From a checkpoint of a small self-supervised image encoder: activation squared_relu, moe expert_choice.
Rows from block 12, named by matrix and row number. Rows with one number belong to one attention dimension. Each number is 50 + 10 x the weight over its row's rms, rounded and kept within 0 to 99. All counts start at 0. After the name is the row's rms in percent of the matrix's.
# q: window attention query (model.blocks.12.attn.q.weight, 256x256), inputs 0-85
# k: window attention key (model.blocks.12.attn.k.weight, 256x256), inputs 0-85
q.105 103:45 31 43 45 49 67 70 48 48 66 69 56 31 47 65 58 38 50 54 65 50 63 50 67 59 39 47 51 46 57 48 55 65 42 40 61 40 54 46 38 52 61 68 69 60 48 38 47 43 71 46 64 45 45 59 58 54 38 44 52 44 53 58 56 53 55 31 37 74 57 27 57 49 49 28 63 31 47 29 38 46 45 47 40 33 34
k.105 097:43 48 44 63 57 26 51 36 65 54 69 49 64 46 57 70 43 37 41 42 47 56 47 48 53 67 55 43 49 47 58 43 49 57 45 62 39 55 47 55 57 40 64 42 56 43 43 41 43 58 49 50 60 50 58 42 37 64 49 46 47 45 63 58 31 56 37 55 33 52 65 60 39 45 52 55 68 45 60 58 54 41 38 32 49 56
q.106 116:56 69 63 56 51 37 32 54 41 36 32 44 51 46 23 37 58 44 42 37 56 54 49 48 50 52 58 60 55 56 53 52 35 50 60 33 52 51 45 63 58 52 39 38 60 52 44 56 57 39 51 32 48 54 44 51 53 52 59 48 60 44 49 58 51 36 67 59 28 52 59 38 52 54 67 44 70 49 74 47 54 38 57 54 58 68
k.106 107:47 63 66 51 40 80 48 61 33 36 34 65 47 52 56 36 52 56 55 54 47 34 45 58 41 33 45 48 54 49 48 66 57 54 51 53 64 32 61 54 54 56 26 53 40 57 63 52 57 43 36 37 35 41 30 49 58 33 44 56 43 57 25 45 64 36 56 42 51 51 29 38 50 44 57 60 36 60 49 50 45 54 63 65 41 29
q.107 104:51 60 52 59 46 61 63 45 45 44 54 51 42 38 49 51 63 33 24 45 40 68 57 65 61 52 70 56 46 56 37 31 52 52 53 61 55 57 43 48 56 49 62 57 59 42 42 41 56 60 40 45 48 30 46 42 44 56 29 48 46 39 53 57 54 55 33 43 61 58 62 64 69 44 46 64 63 39 58 51 28 44 44 53 45 50
k.107 102:45 45 51 52 41 55 47 42 63 56 64 38 54 37 32 58 42 59 65 39 55 49 34 30 39 44 46 43 60 60 56 58 54 60 40 49 42 41 52 55 53 47 43 39 52 55 50 51 56 32 60 56 45 61 64 41 45 49 53 36 55 54 43 41 44 33 57 63 50 22 56 63 50 65 44 29 53 43 55 47 69 56 42 49 68 40
q.108 107:64 55 57 65 58 35 41 69 39 27 38 50 61 54 39 49 60 42 40 30 43 41 57 44 42 63 63 60 51 43 45 48 47 62 53 33 52 50 55 60 66 56 40 44 45 46 45 59 60 33 52 36 53 54 42 49 42 46 43 45 60 36 47 55 50 33 55 61 34 47 60 42 45 49 60 52 70 49 66 61 42 41 66 56 64 49
k.108 104:54 53 62 43 48 79 56 66 33 36 52 61 43 64 49 35 44 62 62 50 53 40 58 51 40 29 41 48 50 36 52 67 56 48 48 39 55 46 60 45 54 72 28 46 43 51 58 56 58 33 42 54 45 50 43 57 62 26 42 44 53 45 30 47 73 41 67 47 48 41 41 47 43 59 55 45 34 63 45 40 46 64 53 52 43 28
q.109 095:51 40 43 34 43 51 48 35 57 54 52 53 47 47 57 60 42 62 70 71 58 36 37 51 46 34 37 44 49 35 53 52 47 53 48 59 48 44 45 52 41 45 56 57 49 39 45 37 47 62 52 68 56 63 38 59 47 35 71 55 48 63 50 51 43 55 48 51 67 37 31 54 52 47 52 56 29 59 31 42 45 46 51 61 49 53
k.109 093:41 44 35 53 60 44 58 32 50 47 55 58 48 39 54 62 43 34 48 44 66 58 40 69 66 68 57 40 55 52 38 41 64 52 53 63 29 66 45 52 48 44 75 57 61 32 52 39 44 64 50 55 52 39 48 45 52 67 51 42 46 53 60 65 25 68 32 61 55 59 70 59 51 39 57 70 57 32 52 53 38 44 43 51 56 55
q.110 094:56 47 61 59 54 42 44 61 37 42 39 55 58 57 41 35 46 55 63 34 58 34 55 27 34 53 57 36 56 58 52 60 38 57 43 46 54 43 39 59 45 43 41 24 56 49 61 54 58 40 67 43 41 68 52 57 61 59 68 50 51 43 55 47 36 30 63 64 42 49 66 41 54 41 59 46 63 55 66 54 60 51 57 56 57 55
k.110 100:47 68 54 37 57 77 50 67 33 42 43 54 33 63 59 39 42 67 57 56 56 40 51 49 53 30 55 61 50 48 36 46 53 48 43 50 62 36 63 52 63 72 46 54 47 62 51 44 51 47 46 47 44 37 36 44 46 34 43 53 49 50 28 38 65 35 55 42 62 53 43 45 56 44 53 49 34 48 38 42 45 42 50 66 37 39
q.111 099:35 56 48 59 55 50 51 54 60 47 61 49 34 47 48 44 53 28 24 52 54 66 62 50 60 58 56 66 44 60 38 23 53 56 62 62 71 60 39 50 61 55 61 46 57 34 38 41 59 62 55 53 38 26 54 38 45 64 42 40 49 48 53 56 36 62 35 53 54 61 54 51 61 32 49 51 63 47 59 64 43 35 56 54 40 58
k.111 106:54 64 36 48 46 53 39 58 53 40 44 40 49 52 40 51 52 52 60 44 33 50 42 43 43 56 51 51 59 55 60 57 51 47 49 59 56 42 52 55 36 62 26 41 45 48 53 59 50 38 68 44 24 42 58 34 53 48 41 47 49 63 49 42 55 41 61 58 40 42 37 48 51 52 54 28 47 51 46 50 47 55 63 50 46 47
q.112 104:63 67 51 41 68 47 54 66 57 41 57 46 62 53 35 34 34 55 59 46 48 41 64 27 47 55 64 54 41 60 54 70 44 52 26 34 43 69 52 55 35 42 66 31 47 65 50 45 39 51 55 55 61 35 58 50 46 32 47 60 53 66 55 66 57 59 63 50 52 55 62 57 45 45 34 42 48 43 53 48 73 46 37 54 45 51
k.112 108:46 43 54 65 44 52 59 29 57 64 53 55 32 57 68 69 55 48 35 41 50 57 61 52 48 40 49 54 52 52 54 31 72 64 65 58 49 45 51 45 42 60 81 51 60 60 33 55 64 52 45 48 46 50 40 51 52 49 53 66 23 57 56 48 41 48 49 26 34 53 49 63 57 34 43 52 59 58 45 38 43 53 54 38 52 47
q.113 108:46 36 62 66 56 72 49 39 50 58 52 60 45 50 56 59 57 56 34 57 51 71 57 78 51 50 49 57 56 43 43 32 57 61 49 53 55 43 53 35 48 54 51 74 50 50 42 43 55 56 30 43 56 53 36 50 63 62 59 47 40 39 58 48 51 46 39 30 49 40 37 58 53 58 50 55 50 50 59 38 38 58 53 50 47 46
k.113 108:57 66 54 32 51 46 37 63 44 49 61 52 69 36 49 48 51 57 61 51 49 50 35 40 49 49 60 45 50 34 56 62 50 57 43 53 53 60 45 60 51 43 30 46 51 38 64 39 50 35 61 43 48 55 60 37 48 48 44 23 68 56 41 48 59 53 53 70 46 52 45 50 42 62 58 31 53 47 52 67 64 50 69 37 46 62
q.114 101:56 73 39 47 59 51 34 64 54 36 53 36 57 59 45 49 58 43 56 62 43 35 39 36 39 60 45 52 42 46 52 58 28 34 46 68 54 53 38 76 51 51 53 29 48 44 57 46 50 44 50 51 42 52 45 33 53 39 51 51 67 59 59 53 47 41 52 65 68 49 47 35 43 56 40 52 51 49 52 67 70 32 51 58 45 68
k.114 103:47 45 43 63 44 53 51 41 39 56 40 54 26 52 54 49 61 41 54 63 42 56 67 62 45 44 37 51 63 67 51 36 56 45 63 57 35 47 56 46 53 50 75 63 49 48 36 47 43 61 54 42 36 55 52 57 56 50 64 69 41 46 68 53 40 52 51 47 49 50 57 41 60 38 56 64 42 55 43 37 35 49 47 57 51 40
q.115 117:52 27 52 55 44 63 63 34 50 60 45 57 46 39 64 46 39 49 41 55 56 73 53 66 59 53 44 60 54 48 52 31 71 53 41 45 50 37 67 29 56 42 53 68 49 39 45 36 49 61 28 55 66 41 36 57 46 46 58 52 33 34 41 54 61 59 43 44 38 59 38 57 64 58 46 57 55 54 47 44 33 54 51 44 42 44
k.115 110:58 56 60 40 39 31 38 70 52 40 58 47 72 35 37 50 40 53 49 52 56 49 39 38 51 52 60 41 47 45 56 62 54 51 43 44 56 68 42 61 50 57 27 50 63 48 62 58 62 38 49 56 45 53 62 37 56 47 33 13 74 56 32 55 60 43 54 57 44 48 53 60 45 50 44 43 41 51 48 48 53 43 69 31 58 54
q.116 092:45 60 52 55 68 46 56 67 53 40 53 52 55 46 39 30 49 61 56 62 58 44 40 34 49 56 45 58 32 54 61 67 35 56 42 57 64 57 35 70 51 59 46 32 57 58 64 53 59 53 51 62 46 50 53 33 49 57 66 38 70 57 55 48 42 50 59 51 50 51 56 32 51 57 51 56 51 67 57 53 51 53 52 59 42 51
k.116 099:34 43 41 62 47 54 46 32 39 65 51 54 33 54 46 64 63 38 38 57 29 64 67 58 68 51 59 46 52 51 54 38 62 47 57 70 36 49 36 39 48 47 75 44 41 50 46 58 47 51 43 37 52 41 57 52 45 40 58 64 30 63 60 47 50 58 41 39 45 57 55 56 58 44 43 60 54 58 60 48 41 50 35 56 45 39
q.117 097:66 66 52 43 64 28 45 70 57 58 59 41 72 52 53 51 49 58 57 55 31 33 44 31 51 57 65 44 26 51 61 62 43 47 27 43 39 64 56 68 34 47 52 24 49 52 50 40 39 41 64 64 62 35 59 38 53 30 40 44 48 66 46 52 53 38 52 51 60 54 51 43 37 46 36 31 48 41 37 55 71 35 42 43 51 59
k.117 104:31 43 47 54 42 54 53 46 51 54 55 41 26 51 67 56 51 43 45 45 38 59 69 60 47 48 53 59 61 69 38 47 49 61 62 49 45 36 54 43 55 48 66 49 50 55 53 43 53 51 53 48 52 56 43 67 61 50 66 65 34 45 67 51 48 66 36 40 38 51 46 53 62 57 39 67 47 49 42 33 45 57 35 45 49 47
q.118 106:57 70 59 41 56 51 46 65 46 44 49 40 52 43 33 45 52 56 56 54 41 26 46 17 41 47 55 53 28 58 56 63 40 43 38 52 35 56 47 63 39 39 45 21 49 54 53 38 48 53 62 54 55 49 57 39 47 43 45 51 65 56 55 59 51 48 56 55 59 58 65 51 32 45 48 31 40 59 44 49 65 50 43 44 43 53
k.118 104:37 48 44 53 53 56 52 36 42 56 44 59 29 63 60 68 53 54 40 46 50 52 71 57 55 39 46 53 65 61 52 50 63 61 59 51 46 41 56 41 41 50 66 58 50 58 49 45 51 59 52 43 51 52 54 65 45 61 59 71 29 48 53 48 44 63 35 33 47 38 44 58 55 50 58 48 55 54 55 37 41 61 35 65 37 37
q.119 093:45 41 46 60 71 59 39 53 47 45 43 41 57 62 47 35 42 39 46 59 65 37 49 32 52 45 42 64 38 46 40 44 36 65 64 53 40 46 44 53 61 64 66 31 50 67 51 57 75 45 52 53 44 66 37 46 69 61 58 66 50 60 45 43 42 37 58 49 60 38 39 56 51 43 41 55 55 68 42 51 54 46 45 53 49 55
k.119 093:54 52 49 52 31 47 46 33 54 67 60 36 47 46 43 68 49 49 56 42 52 48 54 49 53 58 46 37 40 52 61 52 74 38 67 63 46 29 50 55 43 47 63 35 47 57 36 44 40 54 61 48 56 45 50 58 35 69 62 58 47 52 44 43 39 47 50 47 29 55 55 53 40 50 58 38 52 41 58 55 53 56 45 59 62 41
q.120 099:50 29 42 59 36 60 36 42 48 46 53 46 42 57 52 71 52 38 54 50 50 70 44 69 61 32 51 43 66 58 43 33 54 57 67 59 55 37 50 47 57 63 31 64 61 45 46 58 55 44 35 39 48 58 39 56 48 68 39 45 50 44 63 41 49 48 51 50 48 41 52 59 63 65 68 59 49 55 53 45 42 57 61 44 65 49
k.120 103:52 52 54 37 48 50 51 79 53 45 54 52 64 43 31 27 51 60 44 50 49 38 38 49 34 52 48 38 45 43 54 63 35 53 38 50 60 64 50 54 57 46 28 55 46 41 52 48 41 33 58 38 50 54 45 38 51 48 45 38 72 53 57 51 51 37 68 66 64 60 58 39 42 52 49 51 48 43 48 49 45 41 52 44 46 59
q.121 112:56 75 53 50 54 39 44 55 57 52 52 42 63 48 40 34 51 50 50 46 47 40 44 27 40 53 46 51 32 43 54 69 31 36 55 54 40 65 40 73 34 52 47 20 58 62 46 51 44 49 65 58 46 57 58 40 57 38 55 59 66 59 48 65 35 50 50 53 47 47 64 40 48 50 39 39 56 59 56 65 74 45 53 44 48 58
k.121 109:45 46 44 49 46 63 57 32 54 58 56 52 28 63 52 54 56 38 47 61 45 51 69 66 62 45 39 58 55 68 40 49 66 59 60 66 37 29 46 48 49 43 65 51 41 57 32 48 41 51 51 51 55 52 43 52 47 52 68 70 41 63 64 45 45 55 38 33 35 44 53 43 59 43 43 54 53 44 58 40 49 49 42 53 53 35
q.122 101:61 64 49 44 60 48 33 64 55 48 55 41 56 55 28 37 50 48 47 39 37 38 58 22 56 52 49 56 25 46 70 52 41 41 41 49 56 53 46 69 43 62 53 23 56 73 45 61 46 51 53 63 41 45 44 37 43 54 60 60 59 57 52 53 51 30 61 61 44 44 62 56 51 49 50 40 54 56 52 61 72 43 55 42 49 62
k.122 102:52 37 53 50 40 55 61 24 59 65 41 44 40 55 66 54 48 47 36 60 57 60 55 65 46 49 37 57 64 66 57 51 62 57 62 55 27 32 41 39 52 48 71 50 53 62 43 51 47 57 47 45 55 52 36 67 44 60 70 72 46 55 59 37 58 52 50 27 45 52 47 47 52 44 39 68 52 47 49 39 51 55 47 46 35 42
q.123 100:62 65 61 45 64 50 69 51 59 46 67 54 62 34 47 41 40 64 62 59 39 28 53 38 47 67 53 56 23 55 63 75 43 53 32 45 38 54 53 49 51 35 65 49 44 62 60 52 34 44 62 77 61 37 66 41 55 34 50 46 46 58 37 57 40 45 52 60 44 54 59 43 50 48 44 37 52 49 42 62 65 46 32 46 29 46
k.123 102:50 50 49 57 46 47 54 27 42 58 53 40 30 63 65 73 45 41 54 41 35 53 73 66 63 43 53 55 46 63 55 39 58 49 57 46 53 53 35 49 50 45 74 46 65 58 48 58 41 69 39 54 54 44 41 57 62 48 64 65 38 51 51 46 52 56 34 28 36 58 55 65 56 47 37 60 50 47 56 50 57 52 52 35 46 47